python train.py --arch="mlp_mixer" --model="multi-label image tagger" --dataset="gratings and oriented noise at many angles and scales" --train_examples=197500 --image_size=32 --crop_scale_min=1 --horizontal_flip=false --translate=0.12 --norm="layernorm" --norm_position="pre" --activation="gelu" --mlp_ratio=2 --parallel_block=false --inner_norm=false --patch_size=[4, 4] --conv_stem=false --layers=10 --width=192 --num_labels=26 --init="orthogonal" --residual_init="zero_last" --optimizer="adamw" --lr=0.0013 --beta1=0.9 --beta2=0.999 --eps=1e-06 --grad_clip=3.0 --adaptive_grad_clip=0.1 --steps=16700 --batch_size=256 --epochs=21.6 --lr_schedule="wsd" --decay_fraction=0.3 --final_lr_fraction=0.1 --warmup_steps=500 --weight_decay=0.2
Rows from block 7 of a small multi-label image tagger, named by matrix and row number. Rows with one number belong to one neuron. Each number is 128 + 32 x the weight over its row's rms, rounded and kept within 0 to 255. All counts start at 0. Numbers have three digits each.
After each neuron's rows are labels from the 100 images, of 14848, where the neuron reaches its highest value: "strongest on" is what is common among them; "peak at" is the part of the image that holds the peak. Only what is clearly more common there than usual is listed. The data: gratings and oriented noise at many angles and scales.
# fc1: MLP up (model.blocks.7.mlp.fc1.weight, 384x192), inputs 0-95
# fc2: MLP down (model.blocks.7.mlp.fc2.weight, 192x384, transposed), outputs 0-95

fc1.152:138149142122075135105127114113102094135149129104151120158152055134080152123146108189103087140055092130116114128170113103127099163135224113121178103086132099070073151113154084102180211109165153091138119153095152118145140152114137106087071106161093132130155140192201167145182060148104086134
fc2.152:104096133154152128191124145112127125152084151111137162115155187106127100154133105091097087148121107168140160159090122134081156137142127101109135152142119165149175080123103159139140112164079140118134144125153169111125148097107133123160122168098231110173144101114178088146163117135154108114
strongest on: fine; windowed patch; stripes at 45 degrees
peak at: centre

fc1.63:134184129159190122162130130083103170139116127100109114132108166167112111118149156080176113106097108147083106137076122078173166117110114197122149113094148159105135086115086086170081158143114073142107087147173135141089108088148225111099133109120158122189139144084082117115123151156149103110
fc2.63:151126100123150163175106160145133150179128117230110113123112111112099144156128072152075136126084134135123127109135096100119100162103138110154070154138119157113064153125148199092188117144119211140106135112068147081167136140148125082120123122211116131113159103090166181089138133173158097158
strongest on: fine; stripes at 165 degrees; stripes at 150 degrees
peak at: top right

fc1.161:130082157139167174140198102116189101121114127130170038143142173136079096200117135142147112095180143123100095158118104116159134130079093131117142108221142085101134104084135115096120158104112126147196085146125100096151070133125126073122189150116157114099105114129152090160077112194090144133
fc2.161:144130096157092110079147131139149094140102161111120203145144102191167085125183163120040098129107071118125137097118110115096137107074092076119108140144155076151119146106139140181159091177118127160134093111152092169116158127113137159054128124131144199112101112146144134140157148089117126126
strongest on: coloured; dashes; medium
peak at: top right

fc1.26:104078139134174106148164041128081032136148140127183127154088178123118147131155108096159141121155177152153081131118133122121102100132199138147125143094153116107105135133114142112052182110139068163124150146146215168117154122199157116085184147092199156133137133149102121115119140105050134075
fc2.26:139180116133115127124105176116131104128159149077179165094246133135157130113142116068144133154128152137149138084137096154137081157132151141160146125132103154157131178119114106213201106140099169132125106083134130140117152121101161152119106126163134111105115111127146120166191132104074125255
strongest on: very fine; windowed patch
peak at: middle left

fc1.133:080096117172165201161122092101116131103097132138103159142140082144093179088111134137131148114139121128145072143100112127124161138124166106116145134128126089076138108140071068102135120150122119143160134108109188133088139162158157148035115142097111183135089122176143089145120143166147178182
fc2.133:122123125139109159147139124135148135073142146206116135135129122108142043122125103103082127103105169112162111154072208133121104117108110171112114136128146199103200105122133176166174118148150148098164046135105194132130184101085112097123087193142080133123098071173166083146161074113116101121
strongest on: windowed patch; very fine; stripes at 150 degrees
peak at: centre

fc1.115:095134125130166134108119114104152106041132136157152120127037157131113109068154095120160119142119125146126040118140126141159156158115162119111132123131140081151110116111167109123207132163098158156139107173163145154129101143111160119132138153142169156156139159121164123016111123113074116076
fc2.115:239114085143116192143135093123138105216113121120108114140126142176082127142092101159161154095164118095148135180194162153098132137121136075124106112154180120107186133137227134104132100087123087154139092121143168131122119129161159101088132074141131151166111143103136154120127159113103119123
strongest on: very fine; stripes at 150 degrees; stripes at 165 degrees
peak at: top right

fc1.104:119138208091174151093074092080167124175124079170172088155141153080089128074177153105177152180149158141149116112131157187174070118142138151141149092112130130137091122089092141090036125185147074165117116131129097166098088140063161132114126162154164037136156146137184109147115120121144123133
fc2.104:193154110068012115177131105101112168130122099153162151154152118131174106163097078153101114146135141086136155111122116125163226107159139087098085104144140110148123155137150152148141124103097100189127081115097124105144097130153158112038156145142104109136106104113106155137118159163161131183
strongest on: filtered noise; stripes at 0 degrees
peak at: top right

fc1.318:143125142071165123133148110123129153119106145088196111086127143104081079071135157172143087105092090093162120137157124137173141137121148137065102140095099107080075099137125115088112177162080113168142134138155186122117064126096152093109183142114161140116114176124175145098136153126173194113
fc2.318:155141188148120154138131139109107156097143140205137119110128085133162151179098179154095160103156172163114116046176122161164113082095106132160116130097124069161071142165061124131157169152138141113099106106096113131108114089168138144087169132159055096082148102136076135137108134116168124154
strongest on: stripes at 60 degrees; coarse; very coarse
peak at: top right

fc1.21:108084100102170160143134158091141138120119179133177153135120126102107112139091141174129127108177062079103139170104151175117133157083110154121068102109174133144168125146093105042143145138096149111120119165133126163158091167160142091132226145082186107130102134148124132120050130152128204162
fc2.21:109133137158117123124122099058100119101099135175078174129107144095134190075143126188149127161125102132147111131089063111177158141140138133087147105103093089090137132190112130161174178145121126142105196132174144148141146125188170123096145151152060161146172174110053127085164158066136122121
strongest on: dashes
peak at: top right; middle left

fc1.361:133147144137151132176150089102135181116112093101115115151062101154117054146125172106130155036168114132120086145107148079160191156116114150106108114143135087128096072145109120130027153141130092216172110144118143125144146098144131104096140146105144121175132182112089100112115168127152185147
fc2.361:098078072071158126109129116128124107140140115169156091107142150149137115184173139156168118134143114068134174125109135142135151117104141122192134136075157129112193132141105132102102152109156080081166099096115115133152183131111153074186140136143088157151099088111179103116120167149101116148
strongest on: very fine
peak at: top right

fc1.370:073127166080115127121154161159118128089161144055162111153121130133074093097145172139137103174088148178123106177153114174213155094127136153136220113117141185054091108102152091096083119115101093143104111177144157177151091145143171071133111164135112099098138152152205132154129123129142084159
fc2.370:119108102091105160115142138095127136148026147137137125168136116089178159116128185115140134171153153130078136127135087099155126108126118098114092162132085127150131223091127165037106163152111105085096107175161101163094099131156132096085112130146117080155216234071119147091124121093169147146
strongest on: very coarse; stripes at 15 degrees; stripes at 30 degrees
peak at: top right

fc1.72:119164121113090113119102113078138127094162137134207079121146145109087114166152118118129106131125095159154133167102114137137130190090115110068151166134156161162152186094141006088135149102165136120118127130088119149185091181169156110178148116124150109161137133131117132132069122170128083123
fc2.72:161084135174064133153127125151121177107174126160129126101143113128142172111146116173148102113138171129105102079089077129145193149133157090146166145125123090118083173140089130170092135113109120122139143049108083093151165124128105104160123078110137145137103119130086136075130060108181076148
strongest on: stripes at 135 degrees; dashes
peak at: middle left

fc1.137:145115109113190147112137132129124047112160100099114135103213112146137106107134129138145054090100116131102115128069107103139134140132139104107110130121111120070076098083115115154085136102127059136120127118194131150147062133125154130117152151110138099129134090092142084217150173147207149236
fc2.137:142100090115107197133104066149121095140127103118110120095076106132063152133100190216131102171114137115131138167170158153106133133155112112093139136132147137102087123136152138132093136101217071109158171134123182099152129145156185161138146097105117152106147024150193155072120130130028122120
strongest on: very fine; filtered noise; stripes at 60 degrees
peak at: top right

fc1.70:108129114172164143119146126089135117157118136168116129132116120127060163092117144161120150121076124130116114119091141111145082155161174115082120097116149077090196082123075123097103120130109134146110140106152196128098142101160145075064145117149137148173092094137170080107147129137122190145
fc2.70:072127153078129089111125137117152136089187126198046131122168117099159178112160125129124157060124137173154133110107227115156140119115106204119089119142221150155108214145058106125168199145140176113127095111142183146128162128135120107177130140140111139129146097142121129140105062138133108132
strongest on: windowed patch; very fine; stripes at 60 degrees
peak at: centre

fc1.19:132129118134162142122131177118167140085116133120131112135117136123115084155134134142158106084109186115126103097110149144137076131118159187120079128182172095124079128131169136092158139144097133188137093142163131136097077086132163111099184121138134127104139178167184148085066132161096117142
fc2.19:192041103099094166152145076152126118191107142118072161118118103180155119169133050178104146084155126132102154088127148136117167094099119080142073180144118120134084161161130132148122129106102120145137093134089112139097089129148142160102159168154167142080218096181112132165068117137145133139
strongest on: dashes; stripes at 30 degrees
peak at: top right

fc1.321:105126122166156118131108150079145151129097145144188131141092159076166142118140167126141125192113170100142132133110145165120088152089133155108110077137138139132110111106116121142155127204105113120116070145174139195100074092174192099105185157099169115159105128189124122074115111073146167129
fc2.321:112157158103119121248155094112123106125119098137105154149048119127092136164064130161107136118137125138175088131088087088142179134162201090077115105139123135083096112130114139096084127103143103123163124132103152137127070166134147208090148096155089163111105115118091158071138209209128156168
strongest on: coloured; filtered noise; very fine
peak at: top right

fc1.114:141110164090120137126104138113083151142114125059165115140137129139141075095224124133187085173094109101187171097152076173116142198133157102082088114103113087094099125125144077107165144160058120152110070173149170132134075109123165146093172177058203123098119165125163134110111123138127182149
fc2.114:105112192096131105130113167120147104058157170193107122118145068121163152116135174148143160101085146163094082104166149109210160095109143150127081109160196147159149150154079133116107095110117158138118186162137135150100138156171092114037208146190077190141146149114069119105055088120145166158
strongest on: coloured; stripes at 60 degrees; square grating
peak at: top right

fc1.225:084112153150165119142130106127105147103093098096126119126092098159096118085117163153169177119164121161175078138058101126106169112099152110150169116129088108108131070124123097155080135147108130164146103124126172065083176138142114149096120182103172197169080102175190135126154171107160213154
fc2.225:132077170077126128138129147175107144121076147173121138092115140133101067185095134086189102130147158065124182143069124187105110156142100177149159159134131183124125119151086156108105167128170110133132105141131101131106153101092114109131130149157123123108086083126169039206118152169152148143
strongest on: filtered noise; stripes at 45 degrees
peak at: bottom left

fc1.17:138173120091078157135136141132121107121089179100104158117134126112130102111193140154077125159134034135119119166146134128130110141052081205122112100131150164136127132178115131108169118105105114143143150172229179098127122104105148139106135126058144153146099149157172128152124153198113103124
fc2.17:145133104193189142133095184227147157138149128181120116091131093106108195097119194226139098106052178172136164106202104106202150133118095127062121121122107095136115159079147117149146094135142100140123135132152117116169105108106079175140136120173072152101150137149141123063089128097116114095
strongest on: square grating; low contrast; coarse; scale: very coarse
peak at: bottom right

fc1.237:163116177125095086118147128125153127117093162056154115204124204102093109099166141122120137115043101104102103103093099108139140101078138180159163098136120193095103162099138102125128166100077102160119090089179164147112074060121166137124150116104129142159146154136164149142114135144138079134
fc2.237:193118141163122172113113107116143138101108111159135154057106109132089149118160086181135128174031141111140119091110106110131108159155154189099143138150122203121097135099115142117111169144135140150111128158183239137142110112104125162129130196175117161118162065117129113137103033103159100136
strongest on: fine; windowed patch; stripes at 150 degrees
peak at: top right; middle left

fc1.365:154136093087109189148124095120118093164189078057116125133144118149113087144156159139123123139124110094095165125110131133097170160088143118124043136137129108083070082123166131106121128145095090116172041186132138152167070115126157116136149175096150140107064158118127102170104141134182221169
fc2.365:113129153148100143144107108151154099121074115159121142041083073142117188116146239136131132140106117136116128148191109116212120138135077115134212130147080111096109197109117120138101158108173095140118159152186111130053069146171144134095143082122105137116188104117133115077124148126077159170
strongest on: stripes at 60 degrees; filtered noise; stripes at 75 degrees
peak at: top right

fc1.39:134143102124083158150132127126146172169169133065152127144128129098122107131148114112140132137138117200122153165088122096066142146113140127119154133128159116056146057134139117141151101137184124170100011146153160154179123035132129157113138137057132135113062099119097123124111153131103053112
fc2.39:139140133119132214153126126126126141138168123142175116091123114136169125137122108101154129085166130155127131073143124123082100152147084152118102129144072100182097137085187114106137072167255138201140101148142110093206122145105126116115133066205112089097161080138117153092114142128103125122
strongest on: very coarse; stripes at 150 degrees
peak at: centre

fc1.51:126114106097146168148134123096113123133124160106164107169130135144121102132166179157118119110128063138041125184140092119150128141086083121118119097098154120100133101116127144097154146078097096129146136161163152143108108147181150093092229104116169106120160157102092139168077112205128132152
fc2.51:078140178079132132121177162113083159131130102169130106103090086124155128200158189217073188125109106138165108085179094086159093132109115136166121125098137152090097139164115117106155141145135089148116130103107148136104184054159098171151090200133085077057094154169124146142141171111147126118
strongest on: square grating; dashes
peak at: top right

fc1.310:119095203117171123116138150134198111088127123111141021157171163059125104084142126078142122081132188154137123102139130132106132139137110165138114135236119100127108112125124143084141143156115153134126087129161071142113111126086117085124202190136109088122132131137171137119132123132101134164
fc2.310:101119118151072119123157132166171153077145100150128128134110080255136110204051116111083137131129080137098082081093141141126144133061096105096150179148122125174074158110164180169182130045149141193186101127132147118131152083126118115115141047173134109106129150079127152115066126148149105111
strongest on: coloured; sine grating
peak at: top right

fc1.65:080145141099168155133093129135127130092113096109156092179122161173113128095147173172176111150136121097165129151120141196174134115147117121140158121128137056065112089112115079049142134079105122144132055161160123148114102126181183078126123157135119150160110111091209084132069130145118134158
fc2.65:127154114101123170146136123170128174126105212128144076065076168109181117176101125061146167143099154103131089201138095115124185076119058156172059133139093112097172120084108121099145124118116130099107112157076162122111192128199135025136132087151110101239087135108140121085100155193146113143
strongest on: very coarse; filtered noise; stripes at 15 degrees
peak at: top right

fc1.344:126104185121172120112138140116216101098131102112128023145169146052126111109150111083161112089127184137123109102119130124118095134123124162120123165233118110111086101093105142096130133163112139161146095130153066144123076141072107100131191188136119102099117131137186121132096133155104143139
fc2.344:131131128160076117114171127150181125087134104169137142148124093255130101198044125124079152148121079134090079090108125142111129118087098118049156155164109137184105147109165160197176135076142153190196097127118122131128148088135110122106125045172137109123107159075116148140072125141126118131
strongest on: coloured; noisy; medium; sine grating
peak at: top right

fc1.251:151146083126140164121099148084125144144140101112145132137116160146077146113113082149143165171125123098121111092115083182070179172111188094121057106159078047106097125123148121150152140146147106135110114148110125143143138195100128082129125144133201153139147132133119101086149139134141247134
fc2.251:127116101142102155078158114135121106187119178135183123115112118111145166131126142097152224098121128164081122202150084122177145140087104117129167089110122131088150125130149109103149097162097135138143132155196091154154076181143140117168121104097140068147160124132090112099136142084117193093
strongest on: fine; low contrast; stripes at 150 degrees
peak at: centre

fc1.250:136152142039108092125174113124132170126061135119139113161154187120137079086134171137152100116108105058154083116150119115139085072112162151078161098135151098071153149122175097098119134116099136156136093093156146169073146136133148080094132151143154144128132170151176208097155122111162124114
fc2.250:133179135120149108130142151148145120172122135206166130000123112107153134144159045118091068141114163170129155110071115108106091127110137110105134151142098112161108122130158138114179188154142106105135138232151144127154126141093115105165131138142133102148190117110120093099106112098146127132
strongest on: stripes at 135 degrees; filtered noise
peak at: top right

fc1.311:114072158073130102178135119172120100112140148091145110130108139180086113075203121116126113071118014112093140159104130180127090128048132195170131132152183145101128151180161095089084187111137102143088147128154162151139128148116173126087150192136146100125179135120106132130108143178111144125
fc2.311:173152107160134094127114137190159207153104126141133149128194123171123142145144106145175120083096172135138117126157128101111117064130124114120094146098133097097174170096127077188152113132119091141169118080128110121125141077115160162125152122127113113177131109160103133146149102113166086113
strongest on: square grating; coarse
peak at: top right

fc1.50:149102133128167136137135133122130118097085144114120134152140119112131083101209147147122125105064056125127124148135122122096229109071069178131120094131120161150154109117098105109153142183148076110084087193172155191090091094124180194130174114107148128176113130102147086114077133147153145094
fc2.50:134128127122105151163120157091145168132165110179129138135140091085105177111187079199188122115066191130132135106151105070122113129126149091107110114150105131108125130139125147146158143147100170155123129107121147129149134077150123145111132110232135181142120149109070145074132094135140076126
strongest on: very fine; stripes at 165 degrees
peak at: top right

fc1.346:129106121121105073167122127096125115126161177136194095121112141090105160099178157105139114162132091136127112154090115171106156125062074174133134164101175106100153140097118088116158089181078112118099126164147122195158088152128144107128150156114143052110144149131177149153101113193105171122
fc2.346:135144150117128104148141145088084201112133125101131188133147169116125133144100152159130147147107178110139148212081076106120208125117121110087114100100143132104193119110109112181126154126143137112142156105071161125124186122140108000152121140106128116216115101168144127111147068102178121126
strongest on: square grating; stripes at 120 degrees
peak at: top right; middle left

fc1.223:149119084136078127092137127074121121098102106123128105164135082111093148127163116127091129147079096143098078154139090074132178095122163150087137108098127083099098121068152082073095161115143119149104146110139219139126047194146120159086106152188105160119126133203118134153130110172125120133
fc2.223:119121131167137117171135178159155118148129114122096162109152159146107124117182070174097061145063140156134138095078131140091101145114172113140125113172164184159130106150128147126128072145110177115182166092161151164179150140125125172155103095124210131121124103071112102145115036154133073109
strongest on: dashes; very fine; stripes at 165 degrees
peak at: top right

fc1.228:151112088093140118166125127128135128154152164076118100170119138154109132139145158117180058091163093026135159093123154130114165148083142108146047164143191126090098105131133100095141112139027107158115101138133137133122142135148146091087154181123129149113079175137144113094138145145112122141
fc2.228:109114112112147079150122123142150147089140145136119138111126141133134172106113232142125134122125099108067141123136121174166124067137078133128212102130166118143087194084157119144136125138144155177114154125207154117078109125137124080068137082158108103148150140091095117126107111115113191107
strongest on: stripes at 60 degrees; stripes at 105 degrees; windowed patch
peak at: top right

fc1.22:099119093135092111097135169128108127104139130106154166127064138126120130110163144155121027117146145163104097125134138102123137102132178141115109124122169078110076120102130122138096117118145166104148157106128157134141105148097156152093134125145167149214133181130152157058115123159135090165
fc2.22:054095106145137074157135143151113116147143139140084138175133117116082135121154104160158170113129128134191113133073149161225117124160169128124167139125147144101085101092090143149100158100058112158142151104125162115165164125153119204093173099125120173120110180135075146117117125114115136137
strongest on: very fine; stripes at 105 degrees; windowed patch
peak at: bottom left

fc1.353:116151102089089116066178137049097107107116151138117118145140132153121106138107148125135097154082215124157067136138101183107108114163107121098133082109157071115167130066144069119155137071132127112193082118121131139134118119182117124137116092113111136109106141119203140146099109126113141118
fc2.353:136189143149123161081136082126135080098135143160123078131104156183169121174141121189070140142113179125167080108134089142117166091107136122106118114126135076141091145080113178113112124070127119025248102129085143117096113118144136149118129122100114186172078129176137129114128122151101089126
strongest on: windowed patch; stripes at 0 degrees
peak at: bottom right

fc1.186:141169184039119116150158146144112120059069158077154107164135146157139108163149178065148095092161120059118125143151145150086215156082095147136124080154157075179146130122175102137156162158152128133135079114129091149095163106130193136110160111183139129130117180110180173102048147138126123126
fc2.186:101170090169145140127138145122107120127089155159078146168165146115108162133108151202176152097191173070108151113111077125140122120121149033184120117100180056147123079150082126105120139161119124126122147183103116111135110073169116153063134152122113190121122118127119130161132193137072107145
strongest on: coloured; filtered noise; stripes at 105 degrees
peak at: top right

fc1.198:106124161092129121133161128091128162104121116116190079147108197103092129135154191154128088172123142118196121122101160180130044112110132163143147113138141123117100145064092098053156138152117107132142121135158114213127093118168152129149186127133145116127149097207163143119158102088148099102
fc2.198:164178157140157127185117106069131079174136133082108154124137164112098079159085146079097141120120068114118224156062126138144216108122133116099138130113156095064147122162120149124109156110144119092156149117138147131110130148164102146091192127134124168153102100103090140129143187163092131198
strongest on: very fine
peak at: top right

fc1.48:106115111121141179130140040094128066129146124060124114116128115164128142114142134159128079113129126114143104134109124089123106127115135135133104096158112103104049083126097109147056120129108096164141113148176141137143089115109145125089117164139138104174136101149117091149173138133255124243
fc2.48:168100167061133131156131085154149103137108099181101087039075137117074099104090134174134122142117108131140141203117159141156153104134097133107177137149136110089133141117104149108057172104140080134157141195116172137122102104171147137124146161116130183124170130115162057067093141155006122127
strongest on: stripes at 135 degrees; very fine; filtered noise
peak at: bottom centre

fc1.177:174129099072093148146132136111146148140181096012147116099158112132090116119147129131145100150072140114170158160134114131080128156148171115105045114142109096057065103129134111097122156135064122150152078150156208150171038124142127122130164180101163150095092150114176101166075146130151230154
fc2.177:123127143125140176129145112137120124093128133192106126056118064135163187133135244151149130123116165205112127102209122107238115124097147086125121134138120121165113168122090105153123149128196129150129140094156117152085097131145119125086210076154137131127168079117081126109092120106166146143
strongest on: stripes at 60 degrees; coarse
peak at: top right

fc1.102:079165114143116151126117112126134123083200129116121143158101138127116183138134138118088140154141132169149100176119124117106142216106106092123134122119164099189122032108092105130181090099126107109127087165080096142191118064139139183176121131094151171120071080134120110144110086117144070136
fc2.102:137125195151086129146110127146148139159098119208141147000104126130144149130131021110148100098128125136138121118122099107116127161135133098154100140153083072094127209129136126141105155139116125125124142242145127098129134143123122133118118148157153134128186125134132084087120127114097138127
strongest on: stripes at 135 degrees; medium; sawtooth grating
peak at: middle left; centre

fc1.110:160117083074148191140118133100127088145182104033127152149147113146102114126133177125126081155116113085123155102152110145104165157105152077129092147141125054103046095133205120096193120142090118147126084170125126148175079108133150128132172169110147134101065147115143117166105122125122167171
fc2.110:100124169115094122143119113145150098102066116142086160105113051121122171116122206139147179106096133106111140166186143134192125111163114086090197125137149161103097201119117117125133161134194139145115189148181142115084057184182158134101137085143136118115147109095137145121092123132095168185
strongest on: stripes at 60 degrees; very fine
peak at: top right

fc1.46:089130165142152117103145122140085098087081099160176072176137196131125106102181155143129087167180199138212074121114109171072102150160137128112118097146151156150105083100082143120144092157089137145096088145170095138124107128100160082170148118114168135175110089106228095130101114127124100152
fc2.46:129130125143103138113129135111163162148128122153115118162107139143158086201072153150076098064150141112096113112123054116155198120136132125095117061089140031130144159041133124104078115031152130084128132096067134130147108135167118093106168128081124102155148123136109146091107104186136123115
strongest on: windowed patch; stripes at 90 degrees
peak at: top right

fc1.316:124146156118148128178077124095117126131130126124157127154112142091108129118214133168051109090119059163206121134118156030176158137132106118106179149101117126119092127110148143075144142131146119088063140108094078129133135136123143139129138155110102133122150118136136151133110114191128150123
fc2.316:128093129150161131192099125181099126120109152118166155119158171113148119167149135194124138137125177107178130080135090074092196102195089135155105182097117120164101118114131153226115112106130110058095178131093097133135135115150099107119141135112112195132107122183147137136137114144097118102
strongest on: dashes; medium; stripes at 75 degrees
peak at: top centre

fc1.256:117104122123180108184155031115079083161124120131182149167113143169094093147209100076200101132120096148152117131103090168107165126109165154152163125100170127137111083133125131182070164134132076143120132144135155152109107136152202122083104191118151079105158115120104141144117126204074111076
fc2.256:094115104147112113098132228148167249111145134124143119091206139102139114141121175169123117133125167139130114100114118101168122128132132114091134101137125147137104168078140162099137128117111160123124101108126140137162089104112101085123129155173087065093124137163127148077118097112255142184
strongest on: stripes at 135 degrees
peak at: top right

fc1.77:129079142079164119183163129149116158096091123066153089157096161157106079115196169138108112074132050047159112102110126129163107127068159169125104134122163096091094144118158066059134185169114086102138076119143161140112180146128168108088114183141150087123163160173131159122140150145141199158
fc2.77:104148149100086109101096151141167150128118186175131165042179099149154101154143099104157066068137171130115158099088139129126122105105117152114128099141139077129147183186115147175147163145120118103167137163166104097134186094124161075142141131172081136171120114134092166131139144135158113192
strongest on: stripes at 135 degrees; windowed patch; coarse
peak at: top right

fc1.209:135121206072134157061122150072192138151121054044164111146125168154089138132136101168100089135121127105111145131112105154114128167100116116096139131184113097126096141082112077122179148129147138182108136120142154122144057166124144182130195140145163131162150116128119115133147092105149100109
fc2.209:117112139124104159168163135114107138124166111093096143157122096092104118142101098075138122146075080104126125214113105123173107127169184098159142142102114104132156075157130166118098104117157149143171175096116135128141198149136074164118161058156167157148045154144109150140115061112127134156
strongest on: square grating; fine
peak at: top right

fc1.336:132126140084161145129115116108155144107128112112127084107112154171075112150176154151121038086140127140137094105124097101124167115114062157106117093139130082110080119112125104124136179119156078136128116122141109150117127128143177177095193090113141139105113151151131138120151115139172161141
fc2.336:119077078140100125085162140167094133133146132130112170124190093158149146156195140223117155099112162150137178143122095132123135135115081095116142086131101148150088139144106133101090100124111131129197161172117089100115138155187152130117140122175126192087092119090183156080090140175110180161
strongest on: stripes at 60 degrees
peak at: top right

fc1.243:100086084096177165158142093134096126095108119086152105146150139132090165070152162160133072068115084129099095112137124134151132098123151209122173117106143143095063141115128074087071159138132046135092136135173160121098156179147164119081132150143121157118150130119181109128147180129144176153
fc2.243:146119130110070171132130147159135153143141178193110091097134095146171093131142004136127088093110157141100141098125120163085150116104094144149048124124141047128092176170151153112150090146134161132132118188087112095136168097136144050156102095171117131130135121128150193148160147187160094125
strongest on: filtered noise; stripes at 135 degrees; very coarse
peak at: top right

fc1.146:122143114161155135137141129017094181138111159122159094168102183115160107104186164140155124144093123105093118110143102104134100124063108166123099099119144129147125108089125101171113144169131116083133109145167112194112115103159171127114175136080157087144116132176065125111143095105188117152
fc2.146:123139163129136112255156142066154133117142106168107136137143114121089156139104103166114139108122118134172148112098123086139137152140165102094133107155142196100092113160120180093094129097122084136168165141114163115150122144134160189101148104207112159089135129086106156096148174142129140208
strongest on: coloured; filtered noise; very fine; angle: stripes at 0 degrees
peak at: top right